From a checkpoint of a small image classifier: 79.8 epochs.
Rows from block 3 of a small image classifier, named by matrix and row number. Rows with one number within an expert belong to one neuron, the router's apart. Each number is 128 + 24 x the weight over its row's rms, rounded and kept within 0 to 255. All counts start at 0. After the name is the row's rms in percent of the matrix's.
After each expert's rows are labels from the 100 images, of 14848, where the router gives the expert most weight on average: "top examples" is what is common among them. Only what is clearly more common there than usual is listed. The data: dead-leaves pictures: piles of overlapping shapes.
# router: router (model.blocks.3.mlp.router.weight, 32x192, trained with AdamW), inputs 128-191
# up: expert up (model.blocks.3.mlp.up, 32x96x192), inputs 128-191
# down: expert down (model.blocks.3.mlp.down, 32x192x96, transposed), outputs 128-191

# expert 24
router.24 095 [114 147 137 123 134  98 163 178 143 136 122 151 152 104 107 155 135  83 175 115 107 180 120 131 149 132  96  97 133 180 107 115 173 190  78 113 140 106 155 125 166 160 108 144 108 142 113  80 120 113 143 133 114 108 122 109 104 141 143 128 110  98 121 157]
up.0 104 [147 115 143 136 186 113 118 130 133 121 113 163 130 135 119 110 123 127 167 144 170 126 119 131 158  97 183  76 127 129 142 141 142 140  98 129 141 108 122 101 113 137 122 110 135 147 135 143 131 111 146 110 110 127 149 126 103  98 155  99 129 106 131 127]
down.0 097 [153 143  90 165 105 127 103 119  75 148 121 137  96 126 133  95 109  89 108 125 100 125 148 147 107 152 169 170 120  99 130 158 146 137 134 118 138 153 138 115 148 142  74 127 171  99 111 124 146 178 125 109 130 115 144 120 133 117 109 114 165 151 105 103]
up.1 101 [132 110 119 108 159  75 151 170 106 127 138 104 127  99  95 134 101 125  89 123 157 101 127 123 129 179 170 138 112 120 118  90 161 101 152 154 153 132  79 134 115 129 162 144 117 123 141 148 120 147  86 140 127 164 127 105 133 178 140 105 133 118  51 125]
down.1 096 [151 141 115 132 125 163 117 113 129 135 137 124 162 101 167 121 112 113 150 126  71 136 159 140 146 124 108 144 130 106 120  92 134 125 104 106 145 170 111 142 151 122  87 108 143 147 106 125 131 179 159 132 120  91 162 142 169  85 148 104 120 116 145 137]
top examples: grey

# expert 26
router.26 098 [124 167 147 106 134  97 140 144 126  84 129 172 141 102 119  94 134 109 146  81 117  93 130 107  87 123 132 163 119 133 109  87 141 144 115 163 123 138 164 168 118 125 109 168 120 130 120 163  94 122 112 141 162 139 129  97 128 111 112 130 112 158 114  61]
up.5 093 [167 109 134 185 130 154  99 102  90 101 140  95 149 116 109 158 138 128 110 140 112 149 163 106 127 136 137 100 175 140 135  99 118 133 127 135 158 128 134 130 117 123 112 135 175 122 127 131 138 119 132 106  95 129 160 122 122 143 168 101 112 159 132 126]
down.5 094 [129 155 130 108 136  79 148 126 129  73 118 102 168 152 168 115 105 134 138 127 163  86 143 147 146 100 129 169  55 124 121 118 130 147 100 148 134 141 164 124 105 156 147 125 120 140 128 116 152 115 162 144 136 145 144 102 113 188 103 161 147 110 126 110]
up.6 100 [121 122 122  84 137  77 157 149 139 178 109 153 130 124  99 139 118 147 105 123 157 124 184 118  98 137 125 182 197 163 163 101  91  98 132 137 123 137 114 117 113 110 134  92 128 111 150  78 149 121 128 129 154 142 129 134 129 144 142  98 146 122 188 101]
down.6 098 [153  87 124 145 204 136 124 115 141 130 105 113 139 152 138  87 161 162 169 134 130 109 139 129 122 117 141 109 158 117 103 140 164  32 136  90 146 109 123 135 122  87  72 139 151 108 127 139 135 139 121  86 149 143 142 123 146  94 130 110 173 172 132 158]
top examples: warm; large pieces

# expert 23
router.23 105 [146 158 113  92 129 143  99 151 157 138 152 111 117 140 143  83 154 184  88 143  81 126 134 173 104  86 108 159 100 158 148 119 143 125 128 123 132 129 143 119 151 161 101 128 104 147 126  93 175 157 135 116 113 115 146 133 123 146 170 145 109 173 135 162]
up.0 093 [ 71 114  94 103 160 157  98 126 124 108 160 138 112 159 144 101 117 154 103 126 107 174 119 121  89 122 117 156 142  92 109 140 131  95 166 141  92 160 112 118 118 152 142 125 158 124 173 121  66 167 158  91 142 137 138 133 144 117 154 124 103 139 162 126]
down.0 087 [115 148 156 115 127 132 170 137 129 166 163 148 125 104 150 146 102 148 150 111 154 166 128 126 163  91 122 129  80 140 182 104  86 161 103 113 136 112 135 129  56 137 166 125 122 129 138 108 127  56 152 144 127 125  90 133 136 120 143 117 135 115 133 110]
up.1 100 [117 108 115 160 154 127 120  99 136 151 119 111 132 141 146 105 141 154 119 113 103 139 141 203 154 106 132 157 131 122 110 159 127 132  91 180 135 103  96 127 135 150 145 101 165 125 117 160 145 133 121 137 159 155  83  99 136 128 120  78 122 152 129 127]
down.1 103 [ 98 171 136 122 149 150 155 145 160  80 114 136 118 125 154 109 113 116 156 122 141 123 115 114 138 106  96 125 118 149 173  86 114 147 105 109 127 129 103 149 151 170 167  97 163 120 110 169 105 122 103 138 114 122 115 160 150 122 100  98 118 112 106 115]
top examples: large pieces; textured; grey

# expert 6
router.6 097 [112  98 150 160 144 122 153  99 138 101 124 166 120 179 114  90 133 163 127 152 161 114 159 175 108  93 108 129  90 130 140 140 172 119 182 153 152 149 172 141 136  83 111 129 152 118 130 130 111 144 164 132 171 150 168  95  95 121 148 137 130 161  97 119]
up.0 102 [ 90 102 123 139 127 134 141 148 124 154  85 135 128 112 124 139 179 133 143 112 114 115 143 158 142 163 112 118 144 128 104 118 144 112 120 110  95 153 141 142 119  95 122  96 173  90 130 145 113 132 107 139 151 114 118 153 111 119 116 124 156 127 142 137]
down.0 098 [114  93 117 140 108 126 146 120 119 125 154 134 108 147 168 110 147 114 107  84 147 155 117 119 152 118 151 104 133 100 146 137 134 141 134 144  90 173 111 115 159 170 124 183 141 110 160 114 119 117 130 123 151 158 111 128 135 120 146  81 132 146  74 147]
up.1 093 [137 119 119 133 143  88 110 140 150 131 123 148 126 126 134 117 134 173 124 129 138 133 201 143 172 127 151 120 130 107 149 164 103 111 150  67 129 106 136 152 142 110 124 135 135  99 137 124 128 125 128 135 140 133 128 128 115 140 141  96 136 133 154 111]
down.1 099 [126 151 132 105 114  96 143  75 138 113  91  76 148 137 146 112 108 129 146 135 159 159  91 134 111 160 121 160  87 149 145 140 113 156 154 120 115 100 164 160 131 150 139 133 119 132 151 132 124 127 158 131 123 125 136 108 190 127 164  91 119  89 158 133]
top examples: textured; earthy

# expert 15
router.15 090 [105 141 142 122 115 150 143 158 146 140 142 117 134 139 162 115 145 138 152 107 118 136 174 155 116  93  94 167 105 114 155  79 121 149 119 154 148 118  94 118 164 152 165 160 155 131 169 150 127 109 114  94 162 134 132  90 130 140 155 128 125 116 106 135]
up.4 101 [129 131 141 153 149 124 171 131 148  83 162 145 125 130 112 124 136 140 159 138 139 125 135 126 143  94 129 161 125 127 150 157  99 152 168 130 107 141 158 129 126 153  78 103 147 156 149 110 128 154 122 143  92 104 107 166  91 173 128 108 160 128 149 127]
down.4 101 [122 132 171 126 140 159 127  75 141 116 106 127 156 131 128 133 126 166 155 129 150 104 127  95  87 131 106 124 161 127  91 141 110  87 154  84  99 133 176 128 114 105 112 109 131 134 103 105 106 120 113 104 137 143 125 151 158 108 152 107 142 175 135 155]
up.5 093 [124 124 113  79 159  86 141 123 120 120 128  86 149 116 113 119 115  79 171  95 150 144 106 132 100 101 132 125 156 106 129 101 122 114 149 126 123 130 139 121 108  99  75 125 116 124 135 133 142 107 125 131 116 100 129  81 113 134  86 143 124 113 131 152]
down.5 097 [137 137  91 124  98 112 203 112 125  70 129 130  95 101 162 120 131 113 134 142 130 175 102 103 101 140  95 163 135 144 142 130 135 133 158  95  86 147 138 130 131 127 111 144 136  98 142 107 117 109 127 129 125 105 144 169 120 105  91 111 122 116 155 123]
top examples: large pieces; circle; hexagon

# expert 12
router.12 102 [141 157 160 131 168 141  97 148 125 141 142 109 109 166 152 117 155 102 174  98 110  93 144 108 125 144 151  95 160 156 150 115 132 122 161 123 109 108 134 116 104 111 131 132 101 101 143  94  93 116 137 166 141 122  91 147 151  80 128 124  78 131 173 151]
up.0 102 [139 145 107 142 133 145 138 103  80 123 124 163  94 122 116 123 148 144 147  95 103 128 127 125 132 125 109 114 157 105 147 149 134 110 173  75 142 132 106 178 119 131 100  93 123 166  88 164 139 108  77 162 126  83 141 100  91  90 136 111 100 123 108 148]
down.0 102 [114 150 135 136 107 140 106  99 152 143 107  91 130 140  90 139 127 150 106 130 103 159 108 132 136 136 151 115 135 114  88 138 145 176 159 116 143 121 157 124 150  82 143 134 150 152 163 120  88  83 183  88 130 172 104 125 105 127 157 117 129 134 141  80]
up.1 102 [164  86 127 128 141 145 138 132 139 154 162 126 117 116 135 141 114 153 103 173 169 159 113 135 108 117 168 149  85 136 143 146 125 107 122 148 132 100 131 108 148  97 147 139 112 131 143 125 107 165 123 135  60 155 109 112 125 136 140 149  96 123 153 104]
down.1 102 [123 125 101 114 138 139 112 177 112 120 113 149 147 127 133 136 111 114 173 154 103 133 128 106 122  98 148 126 134 145 114 119 114 129 111 130 114 110 174  82 153 188 157 157 125  98 115 117 184 157 108 128 123 140 135 104 143 100 146 118 128  81 146 102]
top examples: mixed sizes; crescent

# expert 1
router.1 085 [153 122 124 128  88 123 114 136 148 124 160 102 166 181 156  78 146 116 151 167 147  81 154 174  84 158 111 157 108 126 119 124 147 136 135 152 147 156 128 127 120 130 154 174 109 137 159 153 115 106 149 115 157 117  94 125 138 169 137  89 143 168 104 137]
up.0 099 [107 108 182 139 104 104 126 114 108 160 123 134 133 136 116 129 144  89 132 159  90 175 130 130 108 150 153 112 143 130 147 129 144 157 142  75 135 124 132 109 107 153  89 138 168 110 146 164 103 114 143 140  96 138 122 104  96  90 130 131 172 155 136 156]
down.0 094 [162 141 118  99 105 100 208 153 148 173 128 132 120  89 148 106 126 158 125 135  96 139 168 128 142 166 114 178 111 119 143 101 119 148  99 111  80 135 109 147 125 144 133 143  86 111 113  83 146 113 119 139 170 185  79  88 143 171 164 138  87 124 128 119]
up.1 095 [128 119 146  96 121 127 104 114 132 125 123 138 132  98 129 102 119 109 127  95 138 129 105  69 127 116 148 124 120 141 138 156 139 108 126 138 114 120 125 158  94 129 115  97 125 116 156 124 150 132 150 176 176 126 126  94  98 148 122 123 144 106 134 125]
down.1 099 [144 147 129 157 109 124 140 103 100 140 119 111 147 133 114 147 145 139 103 111  78 147 130 108  89 154 123 144 119  97 120 143 157  82 144 103 104 106 134 155 126  92  99 169 113 123 101 132 105 139 105 142 138  64 149 170  97  96 112 119 142 140 129 127]
top examples: large pieces; pastel

# expert 0
router.0 095 [128 158 142 127 145 117 106 125 144 111 108  89 121 156 110 112 143 127 135 125 115 105  94 145 112 127 151  96  79 153 154  82 141 175 163  97 171 160 155 154 159 117 164 105 140 141 106 108  97 120 106 101 142  96 109 167 128 130 135 114 112 111 153 168]
up.4 093 [137 118 144 121 123 100 123 133 135 141 173 120 100 118 130 103  79 124 140 142  95 129 164 118 112 135 134 141 140 133 161 108 107 116 133 145 157 107 117 139 130 140 150 116 127  77  82 125 153  86 114 157 142 144 123  83 194 156 122 150 157 153 107 127]
down.4 094 [129 121 128 142 125 107 113 141 124 164 139 125 156 136 115 162 140  93 129 168 149 181 160 161 129 102 143  64 152 145 145 169 155 126 135 179 117 157 111  94 150 136 109 108 135 133  99 187 139 122 176 141  98 124 133 127 102 115 155  77  79 128 137 100]
up.5 091 [125 104 140 106 137  98 125 132  92 105 113 129 158  95  84 136  91 149 119 162 119 127 114 124 122 162 187  86 125 123 146 138 165 128 160 104 129 113 104 136 129 150 166 133 171 110 127 144 130 194 110 143 128 136 145 124 189 170 116 141 125 141 125 103]
down.5 092 [154 119 193 142 150 114 160 131 139 129 186 109 124 112 164 150 136 154 105  94  89 114 171  96 146 150 101 185 158 171 116 108 142 135 119 149 117 115 156 117 117 146 123 108 115 114 123 107 152 151 166 108 159 131 161 106 106 114 155 129 110 141 119 137]
top examples: grey

# expert 28
router.28 089 [116 120 130 139 109 155 174 160 117  98 166 104 142 107 134  89  84 102 122 113 125 139  99 127 119 115 146 127 133 119  99  93 154 134 139 127 129 115  89 150 128 170 154 124 107 146 121 125  96 132 115 107 161 134 144 154 130 118 102 164 143 112 140 127]
up.0 110 [ 89 136 136 114  95 118 141 119 156 143 112 140 140 133 110 102 128 110 133 109 112  75 154 137 132  90 124 142  94  78 168 177 142 141 152 127 154 106  96  95 112 136 181 122 145 108 112 167 130 118 125 145 106 141 133  80 124 122 149 155 144 142 140 147]
down.0 102 [114 119 125 168 175  95 109 130 125 139 137 127 129 125 135 113 148 122 112 147 139  76 135 112 120 161 113  99 106 157 103 167 118 114 157 134 120 124 152 169  94  88 100 139 148 178 133 130 105 133 128 133 153 148 181 177 141  80 158 136 160 145 145 123]
up.1 096 [153 141 138 123  85 123 145 111 150 143 151 121 183 124  64 109 123 133 111 110 109 122 155 106 132 124 143  79 153 118 110 153 148 118 125 116 143 100 105  64 134 137 127 115 122 167 137 113 122 164 122 110 125 132 131  86 144 166 130 112 145 130 137 120]
down.1 105 [130  82 152 132 119  99  88 144 157 121 110 146 133  94 173 107 123 134 132 119 151  95 139 160 158 127 138 164 139 131 121 118  93 119 141 139 126 120  93 174 129  89 113 188 148 126  81 126 146 158 137 101 144 130 128 128 107 135 139 172 172 150  98 142]
top examples: pastel; earthy; frame

# expert 14
router.14 098 [157 152 103 141 113 115 146 119 116 128 122 137 150 108 138 162 140 100 180 117 113 137 122  97 124 137  91 108 125 178 148 119 108 140  94 161  98  95 109 110 142  99  84 126 144  94 118 120 161 105 154 107 146  76 135  91 135 152  99 123 127  99 153  76]
up.5 097 [140 100 145 106 120 150 161 176 123 126 117 172 132  81 111  86 118 136  90 170 158 151 150 115  85 157 121 127 127 117 122 132 107 145 120  89 137 160 101 128 140 131 117 118 129  82 108 128 137 113 155 114 160 128 139 153 149 137 119 125 153 134  94 143]
down.5 107 [132 126  77 135 134 147 119 131 161 114 125 111 134 202 134 137 129  86 159 128 135 155  94 138 109 120 127 129 131 132 138 127 144 122 141 136 102 123 145  96  99  86 122 126 140 147 114 117 147 140 112 152 121 123 119  86  92 103  78 144 136 148 141 143]
up.6 096 [134 123 155 113 109 139 107 124 125 177 153 140 132 110 119  96 160 158 124 122 131 117 134 104 129  57 166 131 143 192 122 147 145  99 127 169 128 187 162 140 106 108 155  82 113  79 110 139 161 140  94 129 119 100  95  87 111 128 171 149 130 107 128 134]
down.6 097 [102 155 118 137 104 126 131 103 117 168 135 123 114 112 129 146 127 119 151 139 167 132  97 124 149  81 144 176 138 127 158 146 148 124 121 132 114  80 137 120 168 130 112  97 140 112 141 159 147 140 146 119 123 112 144 117 159 156 172 159 110 123  91 113]
top examples: aligned; large pieces; bar

# expert 2
router.2 105 [105  76 174 121 115 118 116  91 121 110 134 134  81 130 133 105 112 107 147 100 114 100 105 122 172 148 102 106 156 164 102  88 164 114 106 157 135 117 106  89 119  86 105  82 155 107 149 117 120 174  99 137 118 115 105 132 147 119  97 163 157 100  98 162]
up.0 099 [138 120 112 111 135  93 124 137 155 151 117 115 125 159 155 130 120 127 152  93 145 129 125 138 127 173 107 115 149  92 197 128 116  91 164 142 141 170 135 155 135 134 162 130  93 128 123 132 157  77 114 124  84 127 134 163 114  71 114  90 133 114 159 141]
down.0 099 [122 107 114 163  99  94 151 141 132  79 133 138 141 120 144 107 146 130 109 127 135 148 166 119 178 133 130 137  93 134 164 117 102 157 162 170 113 144 139 129 124 147 126 170 159 123  96 149  97  80 207 116 137 161 128 152 125 146 113 127 130 142 161 143]
up.1 112 [ 97 138 109 126 115 122 142 109 125 141  71 145 185 140 156 136 164  73 118 142 159 131 171 149 143 167 139 158 115 152 142 156 165 100 136 130 127 152 156 139 152 115 119 131 102  90 113 117 115  81 133 131 123 119 144 135 142 124 171 160  96  89 156 122]
down.1 101 [117 150 148 136 119 134 114 105 126  95 156 144  74 122 135 126 127 126 163  94 168 100 110 103 100  84 126 124 152 111 128 115 100 153 126 114 134 119 139 132 120 166 134 111 184 126 143 131 114 114 103 117 123 116 189 124 150 124 125 165 127 149 141 157]
top examples: mixed sizes; pentagon

# expert 27
router.27 114 [100 173 158 117 172 152 118 169 107 167 148 113 119 149 165 157 162 117 154 103  87  96 103 120 116 131 110  93 149 148 130 150 109 166 100 100 149 160  90 118 108 107 172 127 145 122 128  80 113  97 114 118  90  94 111 184 110 126 140  78 118 138 163 132]
up.0 100 [136  99 134 129 120 127  85 104 151 111 140 160 112 146 145 138 151 150 110 109 134 117 177 106 148 192  92 136 132 114 127 126 166 131 112 111 102 205 108 132 130 129 116  73 100 106 125 148 146 121 108 139 123 115 148 128 121 102 130 117 136  92 134 119]
down.0 093 [ 74 143 105 121 143 133 197 152  77 122 152 129 140 143 144  95 116 165 111 139 121 132  60  94 141 139 164 153 148 165 111 119 102 134 128 134 136  81 134  98  99 103 132 130  85  73 106  90 125 132 155 137  88 112 117 135 120 136 134 132 101 106  89 120]
up.1 092 [121 107 112 118 156 130 142 111 110 130 150 122 148 123 152 102 154 108 134 136 132 142 119 154 111 170 120  87 115 107 136  97 122 109 116 155 109 106 140 105 137  91 152 142 109 112 100 109 159  89 121 142 110 188  94 122 163 122 121 105 104 114  99 126]
down.1 093 [127 125  87 107 109 113 179  77 163 137 131 134 127 129 117 110 115  87 149 122 138 126 127 116 158 117 111  95 139 180 110 105 112 126 115 134 125 122 110 141 120 187 119  97 133 159 130 146 103 137 151 152 137 126 141  88 132 124 128 142 139 156 126 167]
top examples: mixed sizes; grey; rhombus

# expert 18
router.18 102 [147 123 119 114 184 151 107 128 107 130 103 131 115 143 105 139 140 100 151 116 110 140 131  88 156 155 157 133 154 150  78  96 145 169 122 107 126 167  93 124  96 128 153 102 143 134  90 146 173 132 109 137 104 160 147 146 141 158  87 151 158 105  99 105]
up.0 095 [123 121 145 116 125 134 104 171 148 124 131 116 131  99 155 122 156  95 166 123 143 116 111 113 112 110  88 160 125 144 132 148 128 116 118 144 122 107 113 179 120 150 115 109 125 115 113 154 112 117 162 134 105 139 163 139 145  99 117 117 132 162 116 109]
down.0 097 [138 174 133 158 145 136 150 137  93 131 125 142 121 130 115 174  98 133  94 144 122 157 125 148  79 172 138 139 134 128  93 172 157  99 120 107  98 114 105  98 165 149 109 126 127 139  84 142 131 118 146 177 112 143 124 152  96 121 108 153 126 121  81 125]
up.1 105 [133 127  92 112 131 111 123  92 124 136 135 136 165  95 146 155 126 161 120 166 117 125 119 114 118 122 143  95 146 126 120 110 119 118 132 117 113 105 111 142 106 153  70 124 162 111 106 157 117  99 140  98 121 162 121 160 109  95 119 143 139 133 135 155]
down.1 110 [138 135 160 114 130 116  92 142 141 182 125 117  69 184  72  91 147 141  96 136 112 163 124 153 174 102 111 105 133 141 158 131 149 122 139  97 125 124 138 125  78 109 133  87 139 139 139 123 121 151 130 144 169 103  96 139 128 135 117 156 139 103 142 117]
top examples: cool; small pieces

# expert 16
router.16 112 [143 143 103 155 114 147  73 125 105 137 145 117 159 108 117 123 137 136 120 100 121  98 131  95 142  92 128  93 157 134 165 161  91 121 129  94 133 123 138 125 113 101 133 144 125 151 158 106  98 119 136 176  80 111 157 101 144  83 122  89 124 138 137 116]
up.0 096 [125 147 138 179 136 161 108 124  82 126  92 140 105 131 176 143 122  99 155 155 110 149 124  78 110 184 106 173 138 121 143 163 189 109 163 112 130 143 108 155 138 165 142 127 133 119 119 130 135 117 157 135 136 119 143 129 132 106 151 142 160 123 121 107]
down.0 105 [101 111 155 169 126 119 178 148 172 144 121 102  96 109 121 175 142 115 121 130 130 149 131 140 101  91 150 123  99 155 146 151 129  98 109 120 125 101 176 151 130  91 110 173  94 137 124 134  98 116 129 152 132 139 117 111 150 132 140 131 174 107 124 116]
up.1 097 [121  99 190 141 116 104 143 117 107 153 111 137 174 107 100 135  77  93 122 125 106 121 144 122 140 104 120 171 129 124 157 118 122  78 130  95 130 147 136 111 162 100 138 142 130 120  93 127 105 140 162  81 132 139  94 122 120 117 112 110 160  94 124 115]
down.1 090 [143 109  96 120 124 121 137 130  75 133 169  90 123 121 118 133 149 148 101 122 112 109 143 127 159 142 154 157 136 150 130 106 181 109 104 159 157 140 133 167 112 151 142 115 119 143 121 152 108 139  89 140 154  89 127 171 132 123 163 116 116 139 127 146]
top examples: shaded; mixed sizes; bar; palette: earthy

# expert 29
router.29 099 [100 140 110 175 141 117 100 119 157  91 128 143 135 161 128 116 159 116 151 123 171 110 180 158 136 130 140 147 113 150 105 142 122 126 145 165 122 101 163 125 111 104 108 167 171 153 140 150 128 151 144 155 121 123 120  91 102 162 101 126 154 155 153 106]
up.0 102 [ 90 152 161 142 121 127 130 117 132 120 103 118 130 125  96 129 126 146 147 122 121  87 132 147 183 125 125 124 104  97 122 145 169 135 111 124 138 128 139 163 145  56 145 111 147 129 123 173 126 102 194 125 183 164 180 170 116 152 148 166 141 138 148 126]
down.0 102 [115 134 166 137 104 132 162  90  85  82 131  85 112 149 194 125 125 138 132 125 175 140 130 103 138 155  95  90 138 135 103 115 100 112  96 145 114 120 126 126 119 135 159 135 123 137  95 132  95 141 114 143 125  82 108 137 156 114 149 116 138 141 127 161]
up.1 099 [ 92 128 128 111  75 171 125 126 133 153  93 130 133 133 145 109 103  93 147 145 145 107 135 132 118 135 110 148 175 122 145 153 136 146 119 110  88 133 113  95 147 184 106 154  83 127 109 106 172  95 122  85 111 152 154  89 127 119 143  81  80 129  99 120]
down.1 097 [147 123  92 109 126 118  93 124 106 113 124 139 127 120 103 110 133 172 161 137 114 142 135 152 137  97 112 139 103 138 108 152 139 116 122 157 119 117 161 138 105  86 123 118 139 126 139 108  98 125  98 161 132  94 174  94 107  96 130 121 134 131 127 146]
top examples: circle; small pieces